Weights of a small autoregressive pixel model.
Model: 11.5M parameters, 16-pixel images, arch transformer_decoder, width 320, layers 7, norm rmsnorm, activation gelu.
Rows from block 4 of a small autoregressive pixel model, named by matrix and row number. Rows with one number belong to one neuron. Each number is 500 + 25 x the weight over its row's rms, rounded and kept within 0 to 999. All counts start at 0. Numbers have three digits each.
After each neuron's rows are labels from the 100 images, of 14976, where the neuron reaches its highest value: "responds to" is what is common among them. Only what is clearly more common there than usual is listed. The data: drawings of small networks of dots and links. In brackets: how many of the 100, against the usual share in percent.
# fc1: MLP up (model.blocks.4.mlp.fc1.weight, 1920x320), inputs 64-95
# fc2: MLP down (model.blocks.4.mlp.fc2.weight, 320x1920, transposed), outputs 64-95

fc1.234:480488459503498479458479517515503489540459476503497500473516533475474460522524504564525515516491
fc2.234:560515464474521483449511493463503473500500520499534488530500497521477501493485493540485475529490
responds to: laid out on a circle (90 vs 49.8); brown dots (46 vs 8.3)

fc1.254:482527477509506521531481555457471486510509491521515467471453512506489523505544507454407532513513
fc2.254:469498541523483474466500499520467444534493483498512476495509508491491489500502492463545540486481
responds to: grey dots (96 vs 8.3)

fc1.500:492506511505495484514494490518477523504510535503484514462549446524529571485507475474549487488468
fc2.500:550513488509522489434510522481522498514482493479483502522492496534507489513492529522505509517478
responds to: grey dots (35 vs 8.3)

fc1.344:485484535505543486494497480533473519536532522560476523474518454521536540507509488499504517483508
fc2.344:570471511517464489526504513519466498526514519487551465510499508453479494525503493496486508486522
responds to: grey dots (55 vs 8.3)

fc1.98:497468498518484525494503461564489489470493507530514489523592466489516483513518507465562479495469
fc2.98:439509527502531490520472502521521487505506475504467497460491476528530503510502479478482537484488
responds to: green dots (26 vs 8.5)

fc1.726:498484488497496472462480509474540490479512536472511510503454546483504467499513508498414530493509
fc2.726:525491441476532531496490488505500548469541470485488508491518475533512522496521501492481496530503
responds to: laid out on a circle (81 vs 49.8); pink dots (69 vs 8.1); orange dots (26 vs 8.2)

fc1.61:491542515525502484479500506462577523516482496452467476513495550449510452479500497499498508508494
fc2.61:436478515545439496489464475495511492540463495492467490428470479511541512506546499519476530514459
responds to: laid out on a circle (98 vs 49.8); green dots (46 vs 8.5); teal dots (35 vs 8.6)

fc1.650:473463487504512520516519467478491468522524501472465488487504502526487560495503447479534458536484
fc2.650:496482540542481501442544510480502459555482528483510505481505498550505489499520494516500472508520
responds to: green dots (97 vs 8.5)

fc1.181:478478489528494479545447491459546481503506499522510466492484494550537526485479472478488467502472
fc2.181:511482492468466503493510514480456532477515507490505466531513494509471499479525524529498450536511
responds to: green dots (50 vs 8.5); orange dots (30 vs 8.2)

fc1.582:492495491526494553497504491499488503496498492510519524527532521494500521481485470505558497479498
fc2.582:436479538494500526507483459487518491502512513484457474512482455486541498476541479516484524498507
responds to: laid out on a circle (89 vs 49.8); white dots (81 vs 9)

fc1.721:493481535527530498477481521468570481537497496481489482541466582492530512484496495498462526479469
fc2.721:455512542507495511480499505510540480490507507490502495492498477513514511498504476559514495471486
responds to: laid out on a circle (96 vs 49.8); white dots (64 vs 9); complete (58 vs 11.3); dot colour: pink (28 vs 8.1)

fc1.689:494490481504471490482497535468522490479445495531528468500442484515508490493530510477444506563513
fc2.689:517514488459492506513554569468477457482464511525525487523480462478481462509474556542529521531456
responds to: purple dots (100 vs 8)

fc1.453:496538472515439517518498546458520479476434495500494468527456481490521485491498509477437516512513
fc2.453:557508492484526518502527510498503540488504546539487522526497502524497469489485531514460483504479
responds to: purple dots (100 vs 8)

fc1.111:478511491516484516485488574472525484513476495483532491521424536493495466497531510505407524483474
fc2.111:572481480485503527501532497487475512488499509541508506513487527472484516501497521467505483484516
responds to: pink dots (71 vs 8.1)

fc1.681:460541510522443551498496527502525501524479517479487441529492486474505496505500518484476490479444
fc2.681:452456492488515518527494489521483452541490486494478497459509461525518505516554495474520542521498
responds to: green dots (45 vs 8.5); purple dots (28 vs 8)

fc1.405:490481459501490468508484526528524494502489501502488440486515453483498472500503541464494521496497
fc2.405:466541436491511532492520510494507529493572484508495521501469480526527499481510540498481499509490
responds to: pink dots (40 vs 8.1); blue dots (29 vs 8.2)

fc1.330:489449522510482465487466511489545523502517462486507538484498518520505519511513474532482480503484
fc2.330:389473550543463511506486480547523496484490474485503473468487446448523499478546506487517494493486
responds to: pink dots (62 vs 8.1)

fc1.24:491451499523469526491487486498481501499501479545533535488455486531547519496515480484453529504521
fc2.24:585489477475493520488505488507492509492526517525527509547503512515506526499499503490461510494513
responds to: pink dots (99 vs 8.1)

fc1.573:505463499515496519491469477468510493472497490493520520474495584511499526524479494559467508532501
fc2.573:552533462461495483479508521487514476467487488509513525523528511483524521512460502547500505502510
responds to: laid out on a circle (83 vs 49.8)

fc1.95:496477487499475477537491519490500489537542534542495471513524471506484528531517549480494528554516
fc2.95:617507493483512502460522498476516546480486490520505514557499514529469496469465502493484502500506
responds to: grey dots (28 vs 8.3); white dots (25 vs 9)

fc1.311:503487505503490488494491439515508524499489520540488520512613471503506505494493515481583473488505
fc2.311:557490485453493503516518527470484471473506438464518492484512507486478561509474476475493547528488
responds to: laid out on a circle (97 vs 49.8); white dots (39 vs 9)

fc1.386:499506471498501476539509495526443509486504534532500515478543397463504535466512519471552501496507
fc2.386:555508502503500498542539499471506511472462491492488465548515503470515514435515514488528490447505
responds to: grey dots (80 vs 8.3); laid out on a circle (79 vs 49.8)

fc1.289:495464485500505494496520499530463490502526482545508508474534477486498581509477514506554521496515
fc2.289:513460503483463507497474502483509501526525485513526491502502516510515489516505513498500514496483
responds to: grey dots (36 vs 8.3); green dots (29 vs 8.5)

fc1.166:490551500488476508471504554504531507503495484526497475470506515496528497478497479475469567477454
fc2.166:447498494481491537520483519517443498484521502527541476496484448518499488493516530514549530509506
responds to: pink dots (51 vs 8.1); purple dots (26 vs 8)

fc1.475:508467526500503540503536480491496500512511497504494550562469538523503481563477475548487496500493
fc2.475:534515478486530512454542501505523549493500502511499495537463525552495521489494490515468497493498
responds to: purple dots (29 vs 8)